From a checkpoint of a small image flow-matching model: trained on single printed letters, digits and signs in grey, bent and noisy, 395000 training examples.
Rows from block 3, named by matrix and row number. Each number is 500 + 50 x the weight over the matrix's rms, rounded and kept within 0 to 999. All counts start at 0. Numbers have three digits each.
# ada: adaLN modulation (shift, scale and gate of each sublayer stacked) (model.blocks.3.ada.weight, 2304x192), inputs 0-191
ada.2224:656509520480475423508483463483474555473499461535485430587564466381548500421490426545509632537482503531445450498582587597504499459580492512538423488509520451448423504485484473489558398557405542606556461566505478478439449478389594583558496549526466460425513467433539514522548541543577521481488445496526543522527537446443525456484420483450546487505426496533474566514423541424465521605524435516568540412458510592453452480476568493591484402516593566565568581479424512478493507419457604533562474500475554545468532526555513529636474490685444521516425473536540461607583459461560497582
ada.2225:521477570472472522522473508496563495515531522502503472485518495456534487450504440503505494492431437515475549455535523558487475456549480532493606508492503518539489540525483507571533532443590434634504487517508447537491490490540503469518487456481522532502519492497493485470447532501489470515545456440560451412488436490547507572504461504494454464504519553512496512469534514515528571435524554460515496540518496545541513463512531543467432579571432453525494489499488436508524559517443495502511569470512543453509476574475550461467487540437481517503525545550542529515473483446538470488
ada.2226:472549426536527553586479514602537568474560520542548520438564533517445541503497419476572618424479523515469481469503476462391392527513525431513432462531590540456497487582549586469507469488597459518543481493466481507460475467511496470500456510408465569498548456560423522452576471572550448534489459462509580421465566433439530477507487408533546436491436472494450511484455531516564496690480509495470510485485479600486545524500456527442474513494554515554576470475457502533510544410518521507498570479472481496465565497467565525598496494484460536492514642428531444476493512461489488526
ada.2227:557442471547615511509445459457499486533450529561532479447557493536522558518448569559488603473544492481530594505566460535469508381428505455486574469524497441571519530477461533555435472531440525453509439481502567509497449544658462427503542523529487365466469473491516459471514525358496473484511491520411537547630502493437404433526457479450596557498455640535537505458418450416490508497488454521470511545466532457488503515550408419493540551521387469564466584529531555511577467505524519480467550456466549477513484433532501574420489422493550644560520508497447498496591531513438531460
ada.2228:493526459427528435467555532424417598551554538431685456473589569503432458541634509487460586486528519516511596422499592550676522641489504497469555556459500493453614504484512569462394453497713497428558465489533429567511508450474507501603509602553633514562392546451534430561553655559590495396487610585615435437603614540572441519475582518549478300567492556465468375511572457379541627490455570524571521508606586568554473486484535360506573519519604478601369409526476478517505677478455331554450388359460406355312538560460472318450444372442514323341527511412466540562527494441431555449
ada.2229:515526508514522516500507529529523500557487472506502474510495565456492486494495530471518605462485537479502510476414477511491513464546458418441517483544491509459491452460523559478558467450528552449518465508503579555533535521474510460496459476503513443427488515479493477504494554497483527452483467463508513532490498467545558553486533510446557498495501489469474526482494425483462499491494500484482550507464529525420497507550496536488462493508486513454500449459487548513479464475493483518466452461517479462439503500495482473471440457488453559477530555530513502469468521466567458493
ada.2230:496546603530455493465461515489486439525491539545455479467523489457431453490389566551486501468491540538491543452435496609461544477499531470456518491544433551535467498461480427464517582444512488460502536491483524532490505534512449470438505597442604518564477457505487492497533515524462524529536455487557502444463395597504482422502447477508525539549529462442518443569469484464515410409493465574464514552475561452482484565528486427488415476486500539562531510485547448499433462492444516534562495483427514403432422480516464496467555472464530610491464524466404472553467607508416489440
ada.2231:514429526578359495482515492313550614479597431399490426460471480550542556454489681474574566559476583371593529402464492419614555551517461562436467470495465424531537559465527382473374557415480562571469505465606484582524576532563615603493596480492571447491448533496554438502536733640518629494511603599541493507436574408542680573476459359604569567727500598404504590554470522481429411452395471519369636539473429540406562504486576523582502603501591381540589515519589411559520342592445541532483436396460495494475576499482492488436436560412580644462493524483458560408516629510506589471
ada.2232:423528524517534450592534536528558446490508489522475514495495512524470533453542428564487516615476520509505489497568486535471467530510442449519518465529458515475525444468536564433461433424531400451542542446482516463481545575555530513504509529546502469545502415516458551468457491456521532528475568511531488543444399453446571486438510509454667465480540543508583498528446456454507483591482530497475438472625511485535492474520478470463540491479486451451459477495490479567489556539457481504503455464553559546488568499459576453552358430501482386464471540447521517555539533500431468478
ada.2233:479479452554506419517526605498456534461499523399503563415600560613426532385506472332444598491510496527534499479537512486565465534486571453556500477463591520453523428498474569415542534535636512631485535421583511456484531419502493487522482481440543511593550458456452433556414558458559456440503486535442441448535413466519540523609493444531472492430436473538441577609478553563476502531471459514511532460526385511411466515431505508430487434459535558447426417617542570508445532508527490570520555506475523403514538534384465470510525583544479451547546442550529507507517623566521445476
ada.2234:523523478494433513532535468494477559543499443498533476531503464461463397506520516488515595403526564470513475530458454498521459505510507470487503467575543525478560515506534451448493574521464537488483473476539468542572484477498539467483512470534539517519507488438537555499516540495472484425500452490496451457545467458456488444472537508512481488528505449521502463544538495498485488434494463514486499507491469400530534442501514433502456505446550503560476511549446564519496502518522470474483500548498494496535501531511509518461431519504493532519443465504452510530489471502493498433
ada.2235:562492533402616459494332534454472556531475474441351488505311475514536517494325447382465301470508428558484506451465543475503499327445523530491478471470563514462511388602442536490410617427456576529544465426639433360483515478448528561538606473432523449536409473503576470509467561394444568527399516481550483585522407465483540483521560529454435429438522405450475551522461530549493474426548500590564502572410646421551554435396449370419628569445544382436489430453514513493428330598511583450479489642534473650592402489476471410452528508550546530473409515577470665457549376513541535378
ada.2236:497524536523498483513492493503490510469459493512496557526465526517518488503489436482485466514456514497516514502465508488488476508514524495500513469490490454477528543543508511557526503533503521497437539524504508499493531508461502520473495490503563514523499513455502493469511560469498458518523478502526492492482434492504450471508493544503506446453510490482502465473508507494473511523513507503508484520544527528520501476540504512461476483480517503445472478518479534516488497455526486523501480508518524433505478505519485466499515486506513526471499503512495497519545476490519515478
ada.2237:640382539440636459416583345494650639582435369447407446521517414542507439564420505482435467659687477414563694479547446306594543498629525450621323496392515536568381482659490359477389565563428558396533422426662451593431533412501457421416472406529574575507518566427503435488600599414388491556482493514584587577469615426679553451532486525478479606663294585562469500527522627593546312241508470485521452480420523344559559522534516335583593537540631433550355552639470420493533579627506519518500392478567571523448584462609381536316442542508537423462588417683442563521350417590603589504
ada.2238:454529583552499388517409477577617462468548550553515445489538579497497514467342535466460480487468519488540415515541472515600451467533470552529470487449475546530478490465443486562587551545594467534430512589560481483564486559554483509428515476517469639487455550547499523551492606499451446452542538457458562463599508523522628541501511510467518465573546565469479488551543556463512456412508417485405571504525549419445530450540476612518525436468416548598477674564528444529492558497531408506452382466583471538428529406505473610561498422551516458552572406473519446530471537514466524517
ada.2239:599523526492472440526469450516417457502589469538487453565510470511478404613477439582651465443504386459620501505497464558512554531516562491528545476528501552416542439499579517380461455496478499442456505397391520470586488549559549582429605491528485456459475532481539528489424473519534488536416485486481458445485454486399479434512604461509399559373521519467591513466520451543473482334581469387424457398460479498540476356396520578528595526549596404438486577422610448411505549436504575589521475462426502475544543428477475629559566511470474491468448520469492486557446467524503500433
ada.2240:475456553495453501498427429458472508476499424541477514463451484501596583509502458446474473494568452486474508455607468453540565519460544399525499549505492512557485630515535578501541528518475483456551491406546510560440484499481532526421466410484501500562524576517491477490557504455454567505486602509527538562496471544518481426507538598370556546541498502515475415478526495508497438488455481431428490503465481430552594486568506436481517487517475464514496528552471509522525442436463487488474505542533498474490420451413463448400505496467447465463475447528431474498551521537539564502
ada.2241:552510555510455470492458462606470501512441484513487436518573450492453511479550423465552462485523509497565481519576489468520429498462556516602479500509467461523472485452488521503468464586547488593497456507492559511454457543550470505484466479508525537494527484576457563429526475639529463535422493475506518529444458481452426482551507475437441422530557493422473468522519472485489468561548486508505431403522439528457544574489437486540506489529513485513511507552472475469532521491491507498576466538563492430481538530524498559550480543466505514556532497470596437519504532420455499476
ada.2242:512463527498494551423514520517515486502556489465533503455490534512488530568577435472515428487525463484543494516447595439500554594502487537508491431440542454521453510527452572461452432394507464530522378571493487437473499507444507474483596591476489398527522527463439491507505468453489483458487494517486467466477526498499521513487447429524452528483452560479463454532523419504508523546448521488515486461522514453589550518413473469445474462545533512484491458442567498524561572482509482507503505499497516489529479556568519561400449549419447581460575443510543442485480546484477521454
ada.2243:432457560511482430345529468461434447455562530496583516363521629454510522504536569497485414514518436549518397517464484543535495410531474522601519434436503526502591527497519547433476408495575502513459583444465397573417506379491493457442454570573464472489394473571558536435503599555523477464533405544498550540495564541477475368488544585459433512528544552515453418419545473433399604572568464510472475396456512504472502461510369624603554516591444414470480506482541554596550457577429557476503481514439448538527524529500542492551423512550545406600423488459556591399410458510499557470
ada.2244:573509510522479487494528522472537494443509491475406466546469494427503567537543628541495541516536516533527480445497537547438539537494510509512496427588451496493592552469482421548513471485460540528569541489552501414509447492596485456445509559478464505433523501472498494553582593503458560532498513485468486477492607498495596607480478425588587544512494549488488552473466581474575452444514526519576580542441577610485612565511482410509574473561465514505445627512589535526436477454458571482461486567554487515534498472447481500558666415460449630632468479497434449499488472509566514560
ada.2245:480473422482437547442609465427523459516513499502579499550503475488560459479548464511533453509504490486538461459513530512570512584467436454522454462426505538541526476531492549439533493609566482380470510535495478488464584526525473498483524466546537455533497498496496523502431518395484487461542433488544438421516598511533493476486463511498498442552487477417465533502513406563523476385497484547424524420479465485516473498503480553532543518536513476474494479552464508526468534499443617490444518493559507502568529520485516465462549581482500464487557485520468521441489489469455504507
ada.2246:429483501350536507539520588503444439523546492362591569568560536538487529510538432554480503466521460528526534400405504622531546615468538503464472492567466589602514562475511490498561544447488487632581530479459607376462571458510545537555478592450468406529397447473401436444585662540526522539472413402641574501518475516514600475500475489460662518657515511459441474467470505558529657480575606514467485497501486502479544488459578495575432397525541453584460370487545405601585634480460518472511497568484480518516516424484526471521414466497540415554408541499465518503439567498486460555
ada.2247:535498641484498555616478425497413327456468517464473537463665496537303601454555542499483474403453561513496498428435560588503363451504527515536396469585599432377451450549468373572455391481437508638559360537475523506448451508483420521462371623584546533429461564584563578459513543573590458568562517469619528468505525583352507468510615479460627446439488340608460553575547457418482417625499567413453415487575491517530442454437565331471457404528390497511590582456376427580581296482558381575600421478459536503430518400478473416581356467532469509606523535385510397622446534408553460461
ada.2248:457483484550537477467439463422484544560511399485536545483379517474531550545528517561546405589450501492451504496459489377541482521483438607542479511437546524476552446506558465467536485448441525439526535470490464554483555505525527509471478501522449472502616558449522451465464403407576594480496488502522498512481542467558567529447558519482544470546477507495437456456462524534484444537521468498321492501514523397468404492481534481539562431490412539504499469518533566546542497655470507455485510497496410505473512539504472480431573477475622487504460488461454611547505521518502453572
ada.2249:395663424476555424571429560568467548342497512662448538473588498401462566610559449509357491563455485529522528653467639475490396346535289515559390547552537423508511571434531376537447365503482393646495552378452475456389584444502547541647396494531527577521368369646368487438349440525514475530442468560511545422493475443421502381582487339532413474463498386363554572543536409439570429530508479448383432491468492426398487650487506445464460525416484527485548493451547480552509514424515344551555330582288436430400532480591533346509423433489571470494487612484490437430564376463556485615
ada.2250:538400444528545437474413451314402468483386427482451600467268509459419535483656491503521404480539472395388676466447385489576561564456498401343508487498564526526475460462448568511427551456322517380636435470563394531439625484541534520512534599462501591455479500385519449527444463362464591474508498422442473569381495561584424527460541441410371412472500485519452498526466532616418423554370542544546583579377587346506380510523450468488478547438501541421567516435527469518555333491456484475528665593582417570536429458495516439273500537470509505465458444532478445342535412617510604495
ada.2251:520511508491517513484526500487529537500502489478483481521529494500509483498479506456541493498503483495502523496506504500474460491476497525505509484522488489485536492489484461509502468498497499510495512499513491502490501544485509525483511518523527535501499463490524490527486510471466526488501520530491497508499537513509496442493527522520467541496518471505500476531523508480479492449525528498503485491477489495496514478522523509478488531467525474504483534488500497476485489480536500509483537493471529477530504523486522495506521555471481522507507499512468482509488489505494495465
ada.2252:536429474472474498494513460393559458590466502462534525491468526519529504514494630471414521421490528509498558446437506498476461454461468578489446462479469479473505490529501451501523479448507515496473475413418483562457503518523519497495466551566502576570514509474545516504558448508463416494551595517516470511456592533565512561467483543473492446567459586439550467535507418526509517403503463499539519498508537415464494489513485524492501486496513570412491539468489519499533389446407454460459540523503494519567497461503523528390443515544525535551523566535530547529529441564489511499
ada.2253:451471420444446411526535553574474409415432519448585537567480443371632439591603480515483449513452518546533535568442466578563453533405422439474445395498479559539615541502458656428533427567653325645523606509574495547502569484380471579536443536507424425425589426471510640414533565575445542456504483544524487484420578463412471457448516500531390520472455512635564431563611564464549574657508477541474456618537527593422457523558474436535524480468556570583474479479534387566519489506429492478508508494492500503489477599462503510560530423473501519507530436647499581447509542484434527555
ada.2254:494480477519499464502544492541507496458472528556524464456527497501500510464514580481482450460507501528462503444540508441467521483491514499444532465516486518437513529490489494473488519473496517467525475508525476519525481449472504485473496493499496495521505483524471510491513457515583504516541500518460479502538478501494482493498491486488511462536515476440524520498487476545500514530510504535505449524484497522470478499513501486508530515477483511502522430524500494501481513515517505543483540477512529513482486515426492548472552518486480504536484518503553479452525475541505457492
ada.2255:407529501572532478483430562508495489508509470594484459508502555537417533499468440460597577520478526537477467551502562440518385537465470469433473490515527517556512508434510453484426478537565512508579520577495559470544423469489396481507552548528509440572604508504523487565434566538499423434472485433492514487557427471517505481523574479429536442486436440476499494506539545532530437519505526516493439505554487524476494562513450533473414572504485483400476508480502462464498547456500604547555434482572552472474526488451440514469507520496500416527533537497438467525412422489536529432
ada.2256:583423574589456505541467505492660536475404441514574608553446479511418527463466582631541710546470497439447462555411464464488473560517468437486427374473519546554520582584439550471451474474408531452563493491498531609536518461459524435371574496480443609575608546506542541491460434384558507535551519463429511575385516492618626586574483443481405428565539479609475516497526516583468555412514454468516564441490506501558584466572520539500374492477449663479412492745481349375650439471467333484480504455576521474555529511527423595486324555491540651495531530533571483549518507537493610571
ada.2257:502489505398439407586505525608480506373490504511539465507553488531545453428447416505548536536452442518533407538482502521538538666510451545497509423536511567487501509549466502487466532611509517423412449563540583426498533494568448555484503420623438620503554446544445529499575490545548507441356514475450437522494440537477493500520441487632574465380561446571556522544534518551458436534438494559410462426491568584495485425405502503427457473464527586540441458488357430572462503550481451504550585458532484574571432430560527390642497582451564439552558463482489502590498439477481516403